config.toml
dataset = "two synthetic voices taking turns or overlapping, over music, noise or silence"
input = "waveform_16khz"
vocab_size = 209
encoder_num_experts = 16
encoder_expert_mlp_ratio = 0.5
encoder_slots_per_expert = 1
decoder_norm_position = "res_post"
decoder_mlp_ratio = 3
decoder_fused_qkv = true
decoder_parallel_block = false
decoder_positions = "learned"
grad_clip = 1.0
lr_schedule = "cosine"
Rows from block 4 of the text decoder, named by matrix and row number. Rows with one number belong to one attention dimension. Each number is 128 + 24 x the weight over its row's rms, rounded and kept within 0 to 255. All counts start at 0. After the name is the row's rms in percent of the matrix's.
# v: attention query, key and value (stacked) (decoder.blocks.4.attn.qkv.weight, 768x256, the v third), inputs 104-155
# proj: attention output (decoder.blocks.4.attn.proj.weight, 256x256, transposed), outputs 104-155
v.107 100 [152 123  95 148 157 133 109 139 112 121 122 126 121 135 141 132 114 171 118 137 110 153 113 153 108 159 146 114 161 118 144 138 139 132 143 130 125 117 172 108 117  93 158 139  88 115 138 117  81 122 143 120]
v.108 112 [132 116 137 139 101  83  88 151 120 135 117 117 144  90 136 131 161 150 150 138 151 166 107 138 134 120 118 137 134 101 135  84 101 161 101 123 102 169 123 153 122 121 166 143 133 145 143  94 143 119 125 150]
v.109 094 [106  99 139  83  78 101 141 162  86 166 104 137 109 151 104 126 126 111  96 124 115 121  98 155 139 120 126 127 121  93 140 126 150 134 111 128 116 119 174 148 119 133 115  97 157 107 140 139 125 151 122 168]
v.110 095 [157 134 136 127 153 107 167 102 104 153 135 134 118 121 170 102 149 132 130 147  87  93 122 175 119  91 113 152 141  93 125 114 158  78 157 144 100 141 138 145 157 145 137 112 131 116 162 142 123 146 118 138]
v.111 104 [134  85 155 124 148 164 119 142 139 176 131 150 120 149 114 165 112 100 150 149 116 125 132 142  92 163 107 104  75 103 136 146 170 151 145 150 132 133 154 159 177 134 131  81 147 176  75 146  82 164 187 127]
v.112 097 [122 160  93 149 164 104 142 156 129 130 137  98 115 190 129 128 107 153 102 107 166 109 159 113 130  98 102 170 115  94 155  94 110 108  79  98 123 108  91 171 148  98  84  93 124 149 135 107 146 109 168 111]
v.113 101 [ 89 106 138  81 139 130 158 124 110 115 126 104 122 140 119 132 138 181  82 139 128 134 168 137 136 122 101 156 132 138  83  60 115  83 107 129  99 100 106 140 136 110 107 126 120 147 158 138  89 163 137 109]
v.114 100 [153  80 167 162 108 133 175 107  97 154 101 165  78 142 109 106 132 125 129 158 103 128 128  86 112 126 121  82 139 123 106 132  76 115 135 121 124 111  82 137 139 181 158 144 125  80 119 105 127 125 142 124]
v.115 099 [ 94 105 145 141 143 179 105 131 111 150 151 136 171 120 115 112 147 113 122 111 117 119 131 133 127  82  92 106 152  97 125 110 100  71 143  88 149  89 117 131 122 159 153 125 196 116  97 149 126 126 163 167]
v.116 099 [159 136 118 115 112 179  92 119 154 154 176 106 112 143  82 130 102 144 159 115 105 157 140 122 137 147 110 132 118 139 123 134 129 175 138 180 134 103 127 191 169 150 124 123 120 140 159 132 174 160 204 133]
v.117 099 [ 98 118 114 106 128 164 157 142 102 110 142  96  82  94 121 139 123 121 167 112 114 100 139 123 118  82 116 170 119 178 135 116 131 107 143 142 169  89 114 114 116 127 136 153 142 149 151 155 126 111 100 138]
v.118 098 [135 132 117 114 120 124 153 118 112 150 138 191 121 110  93 112 146 106 101 127 125 129 154 131 129 127 123 105  95 145 126 159 113 110 137  95 153 181 137  73 137 130 124 149 110 112 158 112 116 148  90 119]
v.119 102 [140 111  90 123 130 103 145 171 143 102 137 161 112 104 123 160 156  98 135 116 124 138  98 139 128 128 147 160 169 121 162 124 106  85 122 150 149 110 139  91 114 164 121 116  97 158 145 112 137 109 156 136]
v.120 102 [163 109 143 116  65 131 136 121 125 127 166 108  95 139 134 136 119  90  97  78 168 122 183 122 151 115 156 108 127 124 117  72 111 127 136 124 189 148 131 130 136 163  87 158 122  87 119 132 100  84 136  99]
v.121 101 [156 142 124 142 114 167 129  98 156 136  65 112 133 164 110  88 103  94 149 156  97 115 121 133 143 126 118 144 135 103 133 117 146 139 126 100 146  97 117 118 146 152 131 152 148 138  94 150 135 156 130 163]
v.122 097 [151 151  95  99  78 130 126 107 132 125 114 150 129  92 118 120 138 117 145 149 123 140 135 170 149 116 128 159 128 127 112 129 135 132  91 138 154 120 127 133  92 100 115 134 105 121 144 103 126 118 133  92]
v.123 101 [126 122 174 117 112 116 152 119 115 139 154 115 118 112 125 141 150 129 119 154 108 117 145 104 167 145 124 111  92 154  96 150 161 100 124 109 180 182 122  86 127 142 120 119 121 123 156  97  80 123 134 124]
v.124 098 [124 137 155 117 146 123 148 147 148 126 136 148  96 167 109 127 161 120 110 147 118 139 110 150 120 107 141  91 113 114 102 125 105 141 138 161 142 140 106 111 159 154 123 105 126 109 111 112 144 131 161 108]
v.125 097 [ 94 116 161 137 134 153 126 172 109 111 117 105  67  96 105 114  63 139 130 136  95  92 100 189 110 164 135 114 136 120 148 108 154  82 103  92 119 101 104 146 121 112 185 152 147 148 172 104 115 177 141 153]
v.126 100 [152 133 143 110  88 110 111  92 162 172 158 108  99 112 141 123 107 148  95 164 131 121 157 149  85 147 132 133 129 125 150 148 102 121 147  72 121 124 123 141 110 141 164 122 137 147  80 103 118 102 151 121]
v.127 100 [129 157 173 136 159 159 165 148 133 113  91  93 111 155 149 124 104 137 148 117 135 153  81 159 170 118  92 128 129 166 146 141 120 161  83 136 127 157 149 116  68 127 149 105  94 105 119 140 126 149 108 133]
v.128 098 [154 106 145 136 141 140 128 140 123 114 111 124 167 129 117 142 131 141 142 134 113 161 123 103 165 136 158 168 122 130 107 131 117 119 153 149 167 145 110 144 141 120 152 122 160  77 143 116  72 137 107 123]
v.129 100 [144 153 109 144 139 120 159 135 100 104 143 121 117  68 157 102 133 114 160 112  95 164 135 130 141 136 131 118 137 124 115 121  95 133 176 106 148 144 165 138 136  98 145 117 117 157 163 168 149 125  97 131]
v.130 108 [131 107 119 106 173 147 152 138 147 158 104 114 165 119 106 123 111 124 120  78 112 121 152 141 101 128 125 141  86 102 147 136 141  95 145 126  80 128 119 129 109 132 134 114 140 161 133 150 146  94 147 128]
v.131 101 [ 97 170  99 136 158 106 139 155  83 135  98 113 123 148 125 107 117 138 110 127 111 131 146 151 150 115 160 110 116 177 141 104 137 179 131 174 151 120 134 109 133 122 125 162 118 116 108 113 142 162  67 112]
v.132 096 [103 191 124  95 145 155 133 150 128 146 127 155 122 173 156 131  98 164  86  91 108 133 101 147 138 123 130  71 127 154 129 125 119 136 137 149 146 120 130 104 129 145 135 141 154 106 110 104 175 131 105 133]
v.133 102 [145 151 107 145 103  99 119 134 136 157 111 151 144  73 141 140 116 162 112 144 124 140 135 104 127 180 116 108 103 118 112  93 106 156 112 106 133  93 159 152 136 153 160 130 110 157 140 121 137 103  85 107]
v.134 094 [114 138 153 126 158 142 149 134 134 111 117 131 150 138 137 171 169 107 126 146 130 101 158 154  95 107 151 135 114 121 141 101 128 129 106 133 129  98 119 114 134  82 187 139 172 118 160 133 117  64 111  96]
v.135 113 [113 158 142 103 153 115 128 175 159 162 149 102 156 139 100 108 149 107 109 151 146 114 133 107 136 166 143 153 123 157 138 128 121 108  86 131 134 145 152  97 127 145 140 129 138 102 156 141 149 130 170 147]
v.136 091 [151 111 114 182 153 115 139 138 128  80 139 175 123 117 150 117 145 113 121 124 123 134 138 135 158 117 116 104 163 128 108  92 142  78 125 122 132 121 102  98 112 126 171  87 103 126  93 148 113  96 142 141]
v.137 094 [142 143 135 171 139 105 159 116 146 118 113 105  79  73 156 101 148 165  97 109 116 116 160 103 149 136 136 138 149 170  95 141 161 161  94 180 142 127 116 140 106 114 149 134 116 115 115 177 114 103 140 146]
v.138 089 [171  70 116 160 132 144 108 130 134 142 141 167 110 171 122 140 145 123 116 114 125 125 130 129 102 127 128 127 120 171 155 149 107 160 141 135 139 167 124 148 157 149 155  95 154 101 104 114 136 132 121 111]
v.139 104 [137 112 135 136 152 115 109 118 115  96 131 193 130 131 125 141 123 116  60 154 137 146  89  81 167 157 117 113 102 128 120 151 113 131  99 146 109 140 143 122 147 151 157 134 116 149 127 109 144 110 112 147]
v.140 101 [115 105  94  97 126 160 162  85 102 116  74 147 114 129 135 143 148 109 139 135 115 184  97 162 111 159 170 160 146 139 135 117 141 106 111  60 115 141 134 138 126 106 146 137 112 117 125 119 154 164 125 123]
v.141 101 [189 116 147 119  83 140 150 172 108 128 134 110 119 156 130 106 119 129 141 136 143 155 129 128 146 119 104 167 104 129 101 165 135 168  71 107 105  93 144 182  93 104 160 175 101  96 116 143 151 149 162 118]
v.142 093 [130 136 124 141 106  85 168 117 184 121 161 121 128 138 178 134 127  95 134 150 144 113 112  89  74 111 124 125 123 108 100 134 112 131 128 128 140 150 145 172  92 114 170 171 121 170 167 150 140 171 124 123]
v.143 099 [102 136  97 160  78 156 145 156  96 155 109 137 113 145 106 113 154 126  89 160 127 142 150  99 158 121 158 118 159 135  93 155 153 122 135 123  90 164 135 152 116 137 149 105 107 114 161 117 144 112 145 159]
v.144 105 [ 41 125 132 121 123 138 152 110 112 148 106  99 153 166 114 149 128 111 155 138  88 134 116 137 167 113  98 151 139 140 131 104 134 157 133 124 101 128 148 147 154 154 103 124 143 101 128 155 176 115 115 134]
v.145 093 [127 151 116 108  96 143 103 121 138 138 154 107  93 144 134 149 153 123  72 108 140 118  98 142 110 113  86 186  82 120 128 114 115 118 147 162 111 115  93 115 105 159 143 113 153 161 139 131 120 113 135 128]
v.146 098 [137 137 127  94 115 142  82 101 135 130  75 122  95 157  87 132 107 117 127 101 132 147 110  70 154 125 108 124 126 108 123 144 123 126 156 115 134 118  66 162 160 130  93 115 127 159 108 151 136 122 109 117]
v.147 101 [180 117 123 117 127 150 122 106  57 152 168 137  91 152 114 107  84 105 115  94 153 170 139 105 147 121 103 141 122 123 127 120 124  80 100 128 150 101 137 144 131 151  98 149 139 132 118 112 135 118 157 126]
v.148 095 [110 112 119 146  89  90  85 117 123  83  92 159 137 107 124 165  94 123 129 128  93 124 105 122 148  90  99 123 128 157 119 153 162 132 129 135 118 159 117 141 154 173 141 171 145  59 123 135 117 111 110 102]
v.149 098 [124 167 190 120 144 169 158 122 124 129 106  74 125 127 128 120 153 112 153 163  98 126 190 119 143 139 169 123 114 111  90 129 148 149 176 130 158 143 145 147 151 120  89 114 146 144 121 142 116 108 147 109]
v.150 097 [141 168 111 140 123 143 172 120 118 141 123 136 137 112 132 172  87 147 118 130 108 105 106 113 109 140 185 131 137 149  95 108 146 119 132  53 132 117 120 109 134 141 139 122 144 105 129 131  97 134 122 113]
v.151 101 [162 116 181 119  56 128 123 145 148 134 143 107 162 156 153 145 128 137 145 112 155  67 140 110 105 137  88 143 147 136  93 114 116  98 111 128 128 148 138 170 172 140 158 128 127 121 137 153 144  99 145  94]
v.152 092 [144 147 136 149 108 108 158 175 123 183 172 137  95 130 105 121 152 156 136 112 114 103 148  87 159 119  95 122  88 141 149 160 102 118 134 131 163 104 121 155  88 129 150 103 108 152 127 132 139 122 151 105]
v.153 100 [103 126 146 104  73 152 106 132  95 158  97  99  93 149  89 143 108  83 121 102 167  89 146 110 101  55 125 140 105 139 134 117 160 100  97 150 125 105 118 135 153 153 161 166 129 138 136 154 119 162 148 136]
v.154 105 [ 96 114 152 126  81 105 127 118 160 111 103 123 124 167 138 187 134 117 146 135 149 146  81 165 105 123 158 165 152  92 135 123 110 140  99 182  93  88 133 109 138 120 163 122 132 144 122 104 106 134 137 116]
v.155 094 [126 106 152 106 136 168 144  80 129 129 143 134 106  94 141 111 119 112 125 158 117 141 185  95 114 142 110 116 107 120 123 140 139 115 148 152 137 172 162 125  79  94 141 117 131  96 160 151 115 115 137 173]
v.156 108 [119 109 112 103  92 107 130 111 110 129 131 146 124  88 158 118 105 123 151 140 114 169 134 109 114 139 141 149 145 127 148 134 164 125 100 134 161 149 133 161  95 119 130 139 160 137 155  81 142 121 139  79]
v.157 100 [145 137 182 120 122 130 176 161 129 165 128 126 146 155 156 132 161 176 133  86 117  71 115 145 118 129 115 164  90 133  79 178 161 117 139 124 118 151 123 117 137 134  99 132 133 120 134 161 119 101 154 103]
v.158 101 [143 124 125 127 139 145 147 158 180 149 147 114 169 145  93 103 122 115 146 139 105 157  90 124 114 140 145  99 117 118 193 136 163 126 168 125 147  82 118  92 136 171 138 127 141 141 130 105 135 115 116 143]
v.159 101 [146  91 122 105 149 117  87 120 103 104 129 102  90  99 128 107 101 119 183 139 124 140 174 127 114 101 146 134 114 126 114 117  68 147 106 127 133 130 115 102  84 139 120 158 131 141 142  92 140 141 141 108]
v.160 097 [104 134 136 130 110  73 146 175 159  90 147  96 140 115 124 133 190  83 113 136 115 147 121 193 113  97 115 142 102 135 147 124  91 129 135 100 112 160  92  76 112 101 109 143 155 115 165  95 105 133 139  86]
v.161 105 [144 148 119  81 121 135 159 165 166 130  98 139 113 144 137 149 172 120 111  76 158 103 122 135 180 116 102 133 134 163 143 111 116  84 105 135 115 148 121 139 144 142 140 138 141  94 136 113 121 111 149 124]
v.162 100 [142 123 155 113 106 150 169 195 131 165  97 130 143 122 135 131  74 143 104 108 131 139 141 158 118 147  97 120 123 129 138 131 121 145 103 121 106 130  99 117 107 109 161 119  92 127 133 128 155 115 161 140]
v.163 102 [161 133 157 125  70 126 157 159 135 137 133 101 170 113 108 108 124 135 103 105 116 103 155 138 100 126  95 108 122 133 139 122 128 138 136 131  93 157 123 145 123 167  64 186 119 156 130 112 120 148 130  85]
v.164 098 [127 164  86 153  68 158 154 100 128 127 129 148 132 117 136 182 149 181 112  92 168 134 178 133 126 132 156 101  97 124 145 119  88 101 117 125 117 142 139 155 113 170 112 162 149 154 184 133 125 141 146 111]
v.165 092 [128 116 123 103 108 109  77 133 134 127 135 100 109 110 120 133 156 138 136 103 104 152 171 115  54 131 149 181 108 108 123 127  80  96 113 187 154 151 133 101  89 143 163 110 129 148 126 100  72 127 128 165]
v.166 098 [125 155 125 170 116 137 128 136  96 124 129 120 134 151 163 186 104 104 165 158 163 134 138 125 138 141 152 118 127 156 146 151  77 109 120 161  86 171 125 142 153 133 113 127  98 126 116 118 124 161 128  88]
v.167 102 [ 92 122 120 122  84 130 154 107 105 142 166 101 110  96 132 128 123  93 154 138 105 117 125 130 144 135 122  92 146 143 118 131 122 103 180 115 170 117  95 118 141 155 134 182 102 128 120 159 129 102 123 129]
v.168 095 [131 103 122 167 120 138 153 149 101 131 132  99 153 144 138 121 147 135 147 103 121 108 140 115 142 159 105 137 173 101 147  98 137 127 151 118 111 145 103 149 113 148 146 167 127 104 153 108 123 114 133 100]
v.169 100 [159 119 134  92 129 124  95 134 113 126 115  92 153 103 100 120 121 145 127 126 117 161 140 145 156 139 165 140 123 150 114 131 134 107 177  80 156 133  63  80 155 115  86 109 105 101 171 108  69 102  88 119]
proj.107 102 [147 109 126 128  82 119 150 112 119 106 124 114 101 107 132 101 121 107 117 121  92 157 140  85 144 129 141 115 110 149 121 117  77 100 104 125 122 137 133 131 137 141  94 136 139 141 129 127 138 136 152  92]
proj.108 115 [153 109 155 122 165 149 100 127 134  93 148 125 164 123  57 142 155  89 110 133 136  79 161 122  92 134 101 128 130 153 124 163 133 116 129 186 134 130 103 148 123 116 111 112  77 144 131 163 145 121 116  85]
proj.109 091 [ 97 155 124 128 182 151 140 119 174 109 168 118 101 120 130 109 121 173 166 140 132 139 149 126 115 130 145  94 113 147 116 111 132 172 107 108  64  83 107 106 120  73 121 143 144 132  96 118 126 149 180 130]
proj.110 103 [137 152 112  99 147 150 122 131 108 116 141 114 134 114 147 104 118 126  95 153 110 169 145 145 128 132 135 155 109 127 104 142  89 119 157 112 122 112 123 132 133 151 145 147 114 130 146 130 132 148 131 119]
proj.111 106 [106 168 113 117  94  65 150  94 116  71  83 147 124  99 167  92 147 170 133 124 142 139 167 145 139 102 139 147 121 132 108 127 119 141 124 125 109 125 107 135 125 156 141 134 166 128 129 132 130  83  83 148]
proj.112 097 [137 129 164 106 102 110 144  62  94 152 140 165 157 141 135 122 117 141 107 160 105  92 121 144 127 156  97 109 113 150 132 142 104 121 163 128 164 124 136 118  97 126 143 139 128 110 108 122  99 123 116  68]
proj.113 099 [183 128 103 135 114 137 120 124 154 122 106 117 139  90 173  74 143 122 162  91 105 126  78 159 100 137 119 121 138 119 118 142 157 122 177 104 185 136 142 158 117  94 118 141 122 136 102  87 122 109 101 114]
proj.114 104 [116 156 109  96 136 107 121  85 138 140 151 143 150 121 132 133 168 136 111 130 163 114  96 149 112 151 105 131 101 102 170 146 109 129 141 117 139 184 141 135 100 127 112 126 146 152 132 129 140 153 116 158]
proj.115 104 [157 127 136 134 149  94 120 106  96 115  80  97 107  75 183 124 155 100 146 157 161 141  76 181  89 140 140  88 148 138 126 140 158 121 152 123 130 166 135  85 141 141  99 138 122 125 135 202 123 149 115 136]
proj.116 097 [115 122  94 104 158 102 163 144 153 124 114 127 120  77 170 137 157  89 107 130 127  86  93 121 121 140 119 137 128 125 117 124 128  92 163 108 149 130 122 120 171 134 145 126 136 130 123 105 121 124  94 139]
proj.117 103 [166 113 146 158 148  96 133 107 148  97 121 127 129 135 121 165 142 136 108 107 156 176 175 105 156  88 119  93 165 134 123 112 145 153  88 115 116 169 130 121 153 143 112  69 156 115 156 139 106 152 126 126]
proj.118 101 [130 114 146 157 110 136 156  96 116  87 114 114 123 133 132 158 107 160 124 121 192 120  96 155 120 139 136 125 212 138 131 102 113 125 122 161 120 114 135 170 154 122 155 130 159 141 133 115 107 113 136 158]
proj.119 098 [135 116 125 123 140 102 118  95 100 131  89 133  88 103  63 105 123 144  97 142 117 134 169  88 130 124 145 120 110 107 106 201  94 175 124 120 110 149 134 133 167 118 157 148 158 139 114 123 133 136 169 139]
proj.120 108 [ 38 103 112 119 105 162 125 165 136 141 116 121 117 115 175 174 129  77 117 111 138 138 116 151 122 129 119 114 162  98 138 173 138 109 104 114  85 147 140 105 158 126 153 146 123 118 109 105 124 142 145 122]
proj.121 107 [127 153  90 145 139  82 124 135 115 179 137 145 125 130 126 121 168 160 115 114 162 126 131 126 147 137 130 117 105 134 134 130 113 118  90 173 106 108 159 123 108  96 132  94 106 110 183 126 149 123 122 117]
proj.122 091 [ 87 112 115  91 156 100 139 108 139 159 143 121  98 147 128 120 139 137 102 146 121 143 127  89 140  97 135 130 160 130 133 139  92 132 130 128 155 111 189 125 123 136 112 112 176 130 123 121 144 175 126 135]
proj.123 106 [106 115 119 144 106 193 126 125 124  95 140 161 104 126 135 140 137 166 107 131 172 118  68 161  77 139 159 133 123 134 176 161 105 175  97 107 120 117 118 154 126 106 103 107 141 134  67 121 149 145 144  90]
proj.124 097 [184 163  82 100 159 107  93 110 116 110  96 103 155  93 100 140 131  88 128 130 131 161 124 102 125 166 130 159 125 107 153 156 113 133 164  96 149 137 112 139 144 129 112 153  84 111 165 152 125 119 113 119]
proj.125 098 [ 98 183 115 127 179 105 105 108 128 177 125 115 146 163 173 106 185 123 135 173 121 158 155 156 104 113 117 163 121 130  97 141 125 110 142 142 109 110 144 106 147 117  61 128 139 108 103 136 123 113 146 129]
proj.126 100 [134 100 145 142 141 162 135 130 100  88 142 123 149 171 152 141 150 124 136 129 121 121 162  91 143 119 132 142 140 108 130 106  94 119 135 131 141 120 129 118 124 133 103 116 149 130 141 145 125 140 109 108]
proj.127 105 [141 135 123 108 103 115  99 124 113 125 144 139 112 153 122 122  90 137  89 128 131 125 133 106 101 144  99  80 128  81 138  96 141 145 184 123 124 124  63 129 117 152 130 121 121 141 109 122 151 123 150 182]
proj.128 100 [110 131 141 142 118 135 101 137 154 129 123 144  54 138 192 125 127 130 168 111 145 155 130 143  94 106 124  95 144  91 150 144 137 113 131  91 111  85 128 113 149 141 147 152  94 149 138 115 137 130 121 157]
proj.129 098 [123 119 120 131 106 115 100 108 155 146 181 149 160 169 130 104 163 107 131  94 105 138 114 147 109 105 123 104 125 131 116 135 174 107 123 174 120 140  88 118  88 126 103 143 145  99  99 141  85 137 179 137]
proj.130 107 [162 140 137 145 104  98 126  73 147 131 135 108 104 111 132 115 117 173 126 151 154 147 157 148 125 126 122 130 150 183  95 167  98 128 150 150 163 144 146 126 134 129 107 115 101 115 127 151 110  98  88 106]
proj.131 099 [140  96 144 102  98 146 154 127 139 175 120  98 182 141 127 155 116 112 113 117 134 100 141 160 109 148 127 115  98 112  75 107 131  94 121 138 121 138 112 168  71 103 146 128 163 140 110 138 118 161 171 114]
proj.132 098 [134 115 135  78 111 123 102 130 137 132  81 166 147 104 133 101 128 143  90 168 169 116  92 140 100 120 153 169 108 141 118 130 122 153 148 149 105 137 107 134  86 147 147 127 118 171 161 140 137 110 125  82]
proj.133 101 [153 134  83 125 115 127 138 134 104 102 123 116  80 143 190 118  84 154 161 118 104 103 119 130 112 148 149 139 131 166 132 110 150 144 117 147 155 144  97 117 102 116 149 139  90 129 116 154 114 159 143  93]
proj.134 098 [177 119  95 129 131 140 156  91 108 112 133 172  96 117 103 109 113 138 143 116 117 142  98 134 118 115 100 128 152 109 151 127 100 117 135 160 172 107 136 111 135 144 110 136 149 143  81 155 133 157 113 124]
proj.135 108 [180 157 149 164 150 166 155  85 157  86 132  96 113 114  79 145 111 135 161 117 137 125 154 156 129 120 100 137 153 160 142 128  78 140  98 114 119  76 171 132 142 150 143 118 110 124 133 149 100 115 104 122]
proj.136 092 [180 162 144 144 139 149 126 138  90 126 152  79 119 201 122 125 113 134 130 118 112 150 112 115  94  86 128 110 140 104 165 146 101 122 125 141  84 127 130 137 142  81 155 142 197 145 117 142 129 177 145 151]
proj.137 094 [ 63 135 165 109 135 112 113 139 126 169 134 116 187 161 114 162 119 123 176 145 165 142  98 136 137 128 139  73 126 110 136 105 137 103 122 115 144  96 130  86 133 145 137 146 140 140 161 128 151 113  95 132]
proj.138 096 [124 142 131 131 113 156 184 165 125 137 156 146 164  99 170 118  86 104 155 148 111 127 138 120 122 184 147 137 128 134 138 102 108 127  96 120 143 115 145 138  94 126 119 153 138 122 106 184 126 133 131 170]
proj.139 107 [145 110  87 115 127 115 118 113 143 118 123 158 140 139 131 126 121 163 188 144 134 126 123 168 132 102 151 153  94 113 127 113 112 145 128 175 141 131 143  97 109 121 105 152 167 118 115 135 124 141 139  77]
proj.140 099 [166 150 141 152 165 134 106 169 125 171 179 120 124 103 143  93 140 165 148 130 148  71 165 147 135 151 151  94 163 102 133 156 113 132 118 156 156  99 132 163 101 133 118 111 126  80 138 167 136  89 128 101]
proj.141 103 [ 84 104 128 145 163  94 102  92 128 155 107 134 144  89 103 176 116 151 110 116 122 147 147  87 132  90 194 107 107 138  96 178  98 113  96 113 173 164 159 120 124 184  88  68 122 162 113  69 113 126 163 110]
proj.142 097 [159  97 139  88 136 154 129 125 123 129 145  89 103 154 102 117 158  93 167 143 141 108 127 151 146 104 133  86 132 130 104  97 124 112 142 169 118 137 157 113 135 161 120 141 189 116  70 139 110 115 136 124]
proj.143 109 [135 130 117 115 118 131 109 138 111 141 148 150 151 110 123 142 125 143 150 153 143 122 108 109 136 138 151 117  88  75 165 117 122 168 110 123 157 104 128 127 105 148  74 153 133 116 103 120 131 150 122 106]
proj.144 102 [166 108 155 150 131 159 111 120 135 106  89 139 146  86 154 146 160  95  79 118 131  91 159 105 122 148 129 103  94 104 103 112 120 120 103 162 121 133 107 142 146 123  97 153  82 152 108 135  88 117 158 136]
proj.145 093 [121 120 148 133 142 135 147 121 113 105 149 178 152  88  98 133 113 164 137 117 120 170 104 121  96 132 123 107 136 144 106 158 139 146 136 176 122 144 211 122 138  94 115 120 114  98 152 137 103  87 141 138]
proj.146 100 [102 139 137 164 136 120 105 177  98 132 168 127 144  94 148 131  94 107 122 149 127 158 117 184 121  61 121 139 115 125 105 122 160 129 152 140 105 135 103 107 141 102 163 122 137 137 139  97 137 140 112 136]
proj.147 098 [ 87 131 143 135  94 135 111 162 149 124  98 154 115 116 175 124 101 124 135 141 120 117  88 100 117 102 162 140 180 154 118 141 154 162 160 111 124 131 102 136 115  78 159 163 115 111 136 107 115 119 153  78]
proj.148 098 [126 138 103 141 141 130 127 166 110 114 134  93  70 151 137 112 174 102 173 121 102  98 127 146 146 117 122  95 147 116 132  89  84 163 135 144 158  88 121  94 114  92 108 130 129 124 150  80 130 134 128 123]
proj.149 101 [150  70 127 118 142 140  95 122 159 139 151 121 135 147 123 121 114  94 147 139 126 112 123 151  87 145 133  71 130 128 140 139 162 111  88 111 120  88 121 139 171 142 179 120 119  95 120 147 149 117  96 157]
proj.150 098 [ 98 113 118 153 139 112 106 139 102 132 116 106 104 103 161 121 149 150 160 137 122 135 168 139 165 156 123 142 135 115 134 118 120 157 116 149 133 118 124 146 122  94 126 156 123 140 130 142 160 145 120 129]
proj.151 099 [143 121  79 169 142 103 149 130 125 137 149  97 116  83 103 160 189 137 135 166 116 151 127 116 142 138 115 146 159 127 139 134 145 160 125 141 141 148 141  92 122 108 120 154  99 104 136 118 106 136 143 115]
proj.152 095 [165 129 107 139 110 119  87 111 187  85 100  67 154 129 125 150 112  98 133 138 115 131 148 131 153 120 159 158 132 163 119 152 165 111 165 110  82 113 143 138 131 112 126 157 156 153 127 121 123 141 131 126]
proj.153 105 [158 136 104 137 144 129 184 127 123 156  74  99 141 104 130 110  90 109 165 143 103 148 118 161 171 149 150 104 163 131 114 126 136 163 142 134 154 106 166 147 113 153 126 130 112 103 128 113 157 100 150 120]
proj.154 108 [139 123 100 131 123 130 145 125 110 141 128 157  88 106 127 131 140 139 113 193 176 123 138  95 156 148 128 127 133 126 141 122 101 159 134 125 138 123 119 124 121 153 126 129 140 123 110 174 105 126 151 123]
proj.155 098 [152 134 131 127 132 122 140 136 123 130 104 105 157 131 147 135 138 159 130 130 132 134 113 199 132 129  99 146 177 110 120 160 102 124  86 112 140 127 122 113 185 127 159 132 126 118 135 120 151 136 148 125]
proj.156 109 [121 146 119 135 142 118 127 160 143 133 149 114 115 124  88  81 189 111 108 138 145 123 114 101  74  99 135 101 148 152 132 151 113 119 144 120 119 122 124 119  91 140 140 133  99 118 166 151 115  82 140 139]
proj.157 100 [ 70 136 128 105 155 171 123 121 146  91 160 163 123 164 108 147  76 154 127 162 132 118 163  74 146 105 125 111 128 129 137 150 112 144 127 130 137 124 143 130 140 138 148 149  98 137 111 117 149 123  59 121]
proj.158 103 [123 154 132 146  81 160 150 119 141 161 127 116  78 104 142 117 140  94 159 129 137 139 171 122 126 105 103 174 146 103 129 116 111 147 114  71  60 139  95 158 141  96 133 116 114  98 133 152 115 134 147 134]
proj.159 098 [157 113 114 164 116 147 136 151 191 140 128 111 140 161 153 114 154 122 101 131 167 124 124 132 128 179 148 122 129 154 180 121 156 102 146 132 119  95 152 171 164 141 123 129 147 121 122  93 127 106 123 153]
proj.160 102 [188 132 111 137 158 157 137 122 146 140 139 108 126 143 114 112  78 116  90 110 141 127 115  64 133 146 158 160 126 122 144 114 118 125 144 162 134 125 134 144 119 156 114 134 128 138  93 135 135 100 129 103]
proj.161 112 [110 158 141 103 109 156  90  89 135 108 143 132  76 122  68 102 113 123 126 134 148 139 106 128 133  92 100 162 138 140 122 154 110 165 113 114 132 109 115 112 137 124 108 134 106 113 161 140 119 131 126  97]
proj.162 097 [128 103 100 121 137 111 118  70 105 132 149 111 138 182 173 158 136 183  96 198 131 134 145  93 108 130 151 153 135 120  89 131 122 137 159 141 132 138 120 140 130 115 120 120 132 174 102 136 111  97 112  90]
proj.163 098 [133 111  98 143 181 168 104 115 183 169 143 107 116 125  95 170 118 109 131 116 116 186 141 100  92 143 119 153 156 108 128 162 126 131 106 133 156 153 164 115 151 111 142 130 103 117 150 116 153  93 120 138]
proj.164 096 [130 101 126 101 151 155  89 153 122 150 192 106 119 134  87 129 141 124 106 129 128  90 114 139 107 132 108 153 150 125 111 107 175 123 179 155 117 161 156 129 142  85  85 118 133 102 110 121 101 115  55 129]
proj.165 085 [148  96 145 108 138 148 161 176 137 138 138 161 150 162 123 130  98 121 144 104 128 150 136 156 111 123 105 152 140 113 137 120 158 121 132 132 115 140 173 133 142 146 109 162 158 136 169 125 124 156 110 160]
proj.166 106 [118 119  94 125 127 104 104 146 139 103 161 164 102  91 120  92 109 152 124 155 117 155  85  93 128 141 128 150  96 129 108 122 173 140 120 126 147  91 112 122 153 133 131 114 163 141 129 117 153 157 135 171]
proj.167 105 [131 125 134 161 151 115 126 160 157 137  72 139 181 113 139 111 141 134 100  61  88 143 132 150 125 124 167 131 143 127 151 129 155 166 138 103  93 141 117 163 110  93 113 103  96 159 120 113 113 144 115 152]
proj.168 103 [109 140 129 129 159 160 103 125 140 116 148 183 126 120  91 184 133 115  87 120 144 136 155 132  88 105 149  94 147 106 150 129 126 139 166 117 104 136 120 149 147  84 123 139 113 122 108 113 139  92  98 161]
proj.169 104 [ 60 174 155 154 111  98 134 146 126 123 154 141 109 136 108 164  90 149 114  96 128 121 106 158 130 116 108 100 155  72 172 150 165 148 118 179  52 101 114 157 107 161 138 159 142 161 115 133 155 142  99 133]